config = dict(
    n_mels=64,
    win_length=400,
    decoder_width=256,
    decoder_norm='rmsnorm',
    decoder_activation='gelu',
    decoder_mlp_ratio=4,
    decoder_bias='none',
    init='kaiming_normal',
    optimizer='cautious_adamw',
    lr=0.0011,
    warmup_steps=280,
)
Rows from block 2 of the audio encoder of a small audio captioner, named by matrix and row number. Rows with one number belong to one channel. Each number is 200 + 40 x the weight over its row's rms, rounded and kept within 0 to 999. All counts start at 0.
Before each channel's rows are labels from the 100 clips, of 14976, where the channel reaches its highest value: "band" is the frequency band that holds the peak; "responds to" is what is common among them. Only what is clearly more common there than usual is listed. The data: single notes of 20 synthesised instruments.
# convs0: first 3x3 conv (encoder.blocks.2.convs.0.weight, 64x64x3x3, each kernel summed), inputs 0-63
# convs1: second 3x3 conv (encoder.blocks.2.convs.1.weight, 64x64x3x3, transposed, each kernel summed), outputs 0-63

band: 1000 to 2000 Hz
responds to: octave 6; D#; note: D#6
convs0.59,276,212,200,215,193,191,269,209,184,232,238,200,260,211,192,148,198,195,174,208,152,227,221,253,214,226,239,192,261,191,199,317,203,166,189,154,200,186,102,124,205,213,186,187,206,252,197,231,244,275,225,245,203,188,292,167,259,251,228,196,240,217,229,248
convs1.59,244,218,172,223,200,183,158,238,211,220,172,200,175,207,141,185,241,147,93,177,138,200,191,158,180,234,155,197,171,147,232,79,111,241,110,199,208,160,206,163,200,218,203,214,181,219,216,162,184,130,170,178,220,148,182,224,117,238,174,207,232,195,204,219

band: 1000 to 2000 Hz
responds to: octave 4; clipping; text has "clipped"
convs0.11,276,172,216,190,234,240,227,245,175,250,230,222,198,238,212,203,300,194,229,196,242,265,198,180,267,253,231,192,218,222,178,177,237,281,228,224,134,195,232,257,209,190,252,208,244,213,192,220,214,211,324,261,252,184,235,220,199,202,276,230,233,202,233,209
convs1.11,182,216,137,242,117,140,167,192,246,202,120,181,217,231,180,166,180,191,157,147,176,198,207,127,145,105,165,144,151,141,173,141,197,213,149,223,191,169,199,207,182,233,185,207,185,231,114,177,173,191,221,201,175,121,175,112,206,208,183,160,170,200,184,219

band: 4000 to 8000 Hz
responds to: trumpet-like; B; note: B3
convs0.62,145,129,190,216,123,239,247,171,225,218,193,192,209,231,226,125,246,163,66,143,197,250,190,224,247,282,214,190,233,185,206,193,137,183,232,182,229,219,209,202,193,146,186,125,199,222,216,214,254,191,181,171,239,239,177,192,214,236,124,200,226,206,159,249
convs1.62,186,199,186,202,200,168,259,210,183,258,257,185,105,184,180,232,156,169,193,299,253,214,74,214,231,187,264,200,216,233,235,151,159,268,194,176,239,212,234,163,227,207,214,173,187,199,186,180,213,223,204,223,214,209,235,217,91,236,212,219,178,235,235,266

band: 250 to 500 Hz
responds to: thin (high-pass); octave 4
convs0.48,239,149,184,137,210,232,279,232,188,208,182,207,133,205,167,169,189,239,181,116,219,201,198,175,222,240,218,179,277,229,202,190,128,188,156,208,126,145,141,235,206,195,214,222,235,250,179,183,145,276,178,179,183,156,250,223,174,289,230,227,188,237,174,276
convs1.48,209,222,224,319,261,199,210,224,194,208,173,248,141,178,230,275,200,223,176,259,206,202,186,184,235,223,238,203,228,200,233,102,300,204,215,225,157,186,205,207,174,234,177,258,161,326,182,191,230,190,193,231,186,267,203,198,195,189,238,200,185,200,227,260

band: 4000 to 8000 Hz
responds to: decaying tone; harpsichord-like; octave 6
convs0.26,179,182,204,205,172,324,258,146,185,174,209,127,120,131,205,195,198,219,262,203,197,221,172,171,133,257,198,207,247,221,196,205,134,164,206,184,249,229,209,130,235,211,229,149,200,178,200,210,208,187,196,222,201,183,87,233,213,159,214,193,199,221,161,279
convs1.26,170,125,111,210,262,215,231,215,209,197,240,211,157,246,267,224,252,247,203,221,207,223,154,260,214,243,237,243,215,204,229,191,247,213,188,148,247,231,236,193,212,293,143,210,216,218,228,186,159,199,301,267,200,187,155,246,226,171,205,223,268,231,241,191

band: 4000 to 8000 Hz
responds to: clipping; text has "clipped"
convs0.31,189,247,223,201,210,187,174,119,108,221,178,150,131,135,191,180,142,187,195,198,204,192,159,220,192,241,210,207,255,213,128,252,149,119,216,112,266,191,226,190,206,208,207,177,183,222,187,237,229,241,158,207,187,176,194,190,217,182,181,194,208,252,66,200
convs1.31,225,150,253,214,222,244,189,199,156,194,216,230,113,193,304,186,191,250,203,225,313,191,148,210,215,195,208,222,240,210,219,203,155,232,203,60,258,200,267,199,239,205,226,182,256,236,167,233,200,240,224,257,209,173,183,193,190,202,206,244,199,218,208,241

band: 1000 to 2000 Hz
responds to: white noise; sine tone
convs0.54,58,229,202,249,233,198,176,220,208,187,205,193,174,163,182,168,165,260,210,214,184,152,102,254,126,186,183,189,135,130,200,192,171,184,153,197,227,216,217,235,136,197,165,167,202,242,163,118,188,155,156,155,206,232,136,241,183,223,188,221,217,218,198,179
convs1.54,227,272,233,173,267,109,233,152,115,204,201,286,158,234,200,201,166,196,196,222,228,196,201,173,199,253,257,180,226,222,260,199,177,216,227,174,148,168,235,192,212,179,187,242,202,173,191,179,170,225,200,228,142,207,242,204,157,206,99,178,228,167,317,206

band: 4000 to 8000 Hz
responds to: clipping; text has "clipped"; octave 6
convs0.43,202,207,130,138,229,212,193,215,201,144,183,131,190,134,234,200,185,249,139,163,186,181,226,161,121,224,166,207,187,169,205,198,213,216,240,165,83,227,274,102,112,170,211,162,275,191,202,211,155,210,170,230,189,169,244,212,182,242,193,198,186,205,220,213
convs1.43,198,199,284,198,224,253,205,228,151,196,204,206,206,179,228,193,117,181,181,171,269,208,215,203,135,115,180,175,150,248,215,231,216,151,150,185,209,222,206,247,209,238,149,205,125,174,144,206,197,121,177,248,226,161,197,200,300,269,267,152,216,192,213,188

band: 1000 to 2000 Hz
responds to: octave 6; flute-like; G#
convs0.20,184,210,302,283,194,245,272,203,149,197,164,101,166,167,164,196,194,209,184,290,219,220,178,219,154,217,213,223,259,205,195,181,173,176,208,235,156,225,215,130,193,226,177,105,232,200,187,149,179,182,217,153,247,195,224,192,176,233,140,237,170,241,200,259
convs1.20,145,258,200,211,237,240,201,134,117,188,157,122,222,169,223,228,212,193,131,228,167,194,235,125,212,222,194,204,202,200,201,222,145,199,242,196,118,199,190,212,150,258,219,187,167,198,170,193,170,148,139,171,266,223,167,165,246,175,249,154,200,87,183,213

band: 1000 to 2000 Hz
responds to: octave 6; text has "noise"; clipping; text has "clipped"
convs0.22,124,121,94,142,185,199,160,217,194,136,169,194,219,186,246,151,222,205,161,150,204,170,183,158,179,271,218,193,195,125,197,263,121,221,150,225,226,213,179,211,203,160,163,187,266,270,205,242,147,176,210,194,216,153,183,155,142,224,214,197,181,213,200,153
convs1.22,200,185,202,227,219,213,193,132,180,135,146,218,225,152,204,233,241,141,182,146,91,192,198,181,138,219,162,206,177,156,200,189,215,183,195,224,189,199,150,221,153,207,176,265,87,196,187,178,162,146,107,203,221,195,220,229,179,209,252,134,233,216,139,142

band: 1000 to 2000 Hz; 500 to 1000 Hz
responds to: octave 3
convs0.5,188,191,231,83,139,207,153,166,190,227,206,86,183,176,230,188,187,219,155,262,168,300,201,207,218,240,213,200,214,195,182,216,161,179,151,149,246,216,245,134,165,175,196,134,216,179,265,182,179,226,120,215,221,200,158,200,209,215,160,241,146,215,188,183
convs1.5,192,218,261,262,178,201,179,266,134,233,209,186,193,216,208,205,136,205,196,165,247,231,148,253,206,137,210,198,214,212,215,190,177,203,168,109,154,213,283,136,215,217,181,199,170,187,166,272,201,177,234,263,302,133,124,139,172,184,193,193,199,158,211,218

band: 4000 to 8000 Hz
responds to: octave 6; thin (high-pass); marimba-like
convs0.56,246,118,213,264,195,227,186,215,196,219,294,209,165,171,146,198,194,220,195,275,200,214,148,174,209,93,220,167,204,204,217,172,228,208,222,225,136,178,166,181,213,192,116,209,149,223,230,213,214,223,193,203,174,258,207,151,152,175,249,179,219,69,203,201
convs1.56,136,300,246,180,180,198,166,185,234,198,241,191,254,262,169,188,268,178,210,156,168,184,304,257,216,209,130,178,160,138,269,206,207,170,150,148,189,148,221,253,190,207,242,223,228,127,210,154,161,183,200,185,230,153,207,196,243,214,194,157,165,165,209,186

band: 1000 to 2000 Hz
responds to: white noise; pink noise
convs0.7,194,161,166,265,222,252,176,166,238,253,197,190,226,211,223,182,181,167,214,206,206,207,211,230,206,152,188,187,115,209,216,202,157,59,232,240,300,173,200,191,238,215,186,223,221,250,205,200,161,238,181,187,159,259,192,225,171,69,215,152,195,214,217,182
convs1.7,180,204,174,161,190,141,193,323,211,186,194,220,217,124,188,212,200,145,166,254,165,201,147,223,294,211,214,229,210,116,153,168,260,192,157,153,230,91,193,243,230,183,169,194,204,184,174,208,194,222,234,184,196,200,232,246,165,288,226,174,219,188,203,179

band: 1000 to 2000 Hz
responds to: text has "noise"; F; C#
convs0.13,68,148,208,205,156,188,130,225,173,215,122,215,278,210,214,157,198,230,188,185,220,167,179,222,199,157,154,194,161,208,184,160,203,160,175,207,209,158,203,206,184,213,195,173,258,160,197,178,185,179,219,142,264,234,148,167,176,222,78,255,145,202,199,158
convs1.13,196,232,147,226,216,200,192,195,167,243,194,252,211,227,148,238,189,115,179,166,136,160,215,93,273,218,224,158,169,285,153,236,216,173,192,220,210,140,143,220,214,206,200,230,157,189,161,172,169,143,149,177,178,188,209,204,210,217,105,175,142,147,206,150

band: 4000 to 8000 Hz
responds to: octave 6; organ-like
convs0.10,218,154,240,205,208,246,165,170,169,187,210,214,189,183,133,205,180,134,208,270,201,231,201,191,163,163,214,192,199,215,167,225,228,73,199,231,291,192,205,176,205,299,268,223,129,265,216,245,204,203,158,214,211,167,216,230,182,131,264,189,204,186,133,180
convs1.10,208,147,233,175,222,198,152,244,175,200,221,280,213,195,144,191,211,147,169,226,161,204,175,237,215,235,313,117,184,177,266,215,228,283,229,175,201,118,165,207,216,251,231,173,235,231,174,228,178,256,244,243,239,154,192,182,151,159,257,246,205,238,203,193

band: 1000 to 2000 Hz
responds to: octave 6; sine tone; note: F6
convs0.23,275,225,220,316,139,174,173,213,166,197,219,169,190,184,233,200,109,194,187,219,162,193,201,162,212,197,104,221,199,220,179,175,242,147,159,223,177,126,184,186,174,258,208,177,231,181,130,181,247,261,164,221,197,215,267,201,184,270,199,176,144,235,232,153
convs1.23,243,183,282,203,180,223,171,213,165,202,208,234,188,188,221,200,199,210,191,251,236,115,234,113,150,245,106,177,195,205,194,211,92,227,217,153,203,175,228,192,201,208,212,203,198,196,163,190,160,172,172,225,153,195,185,203,239,251,182,167,140,66,228,151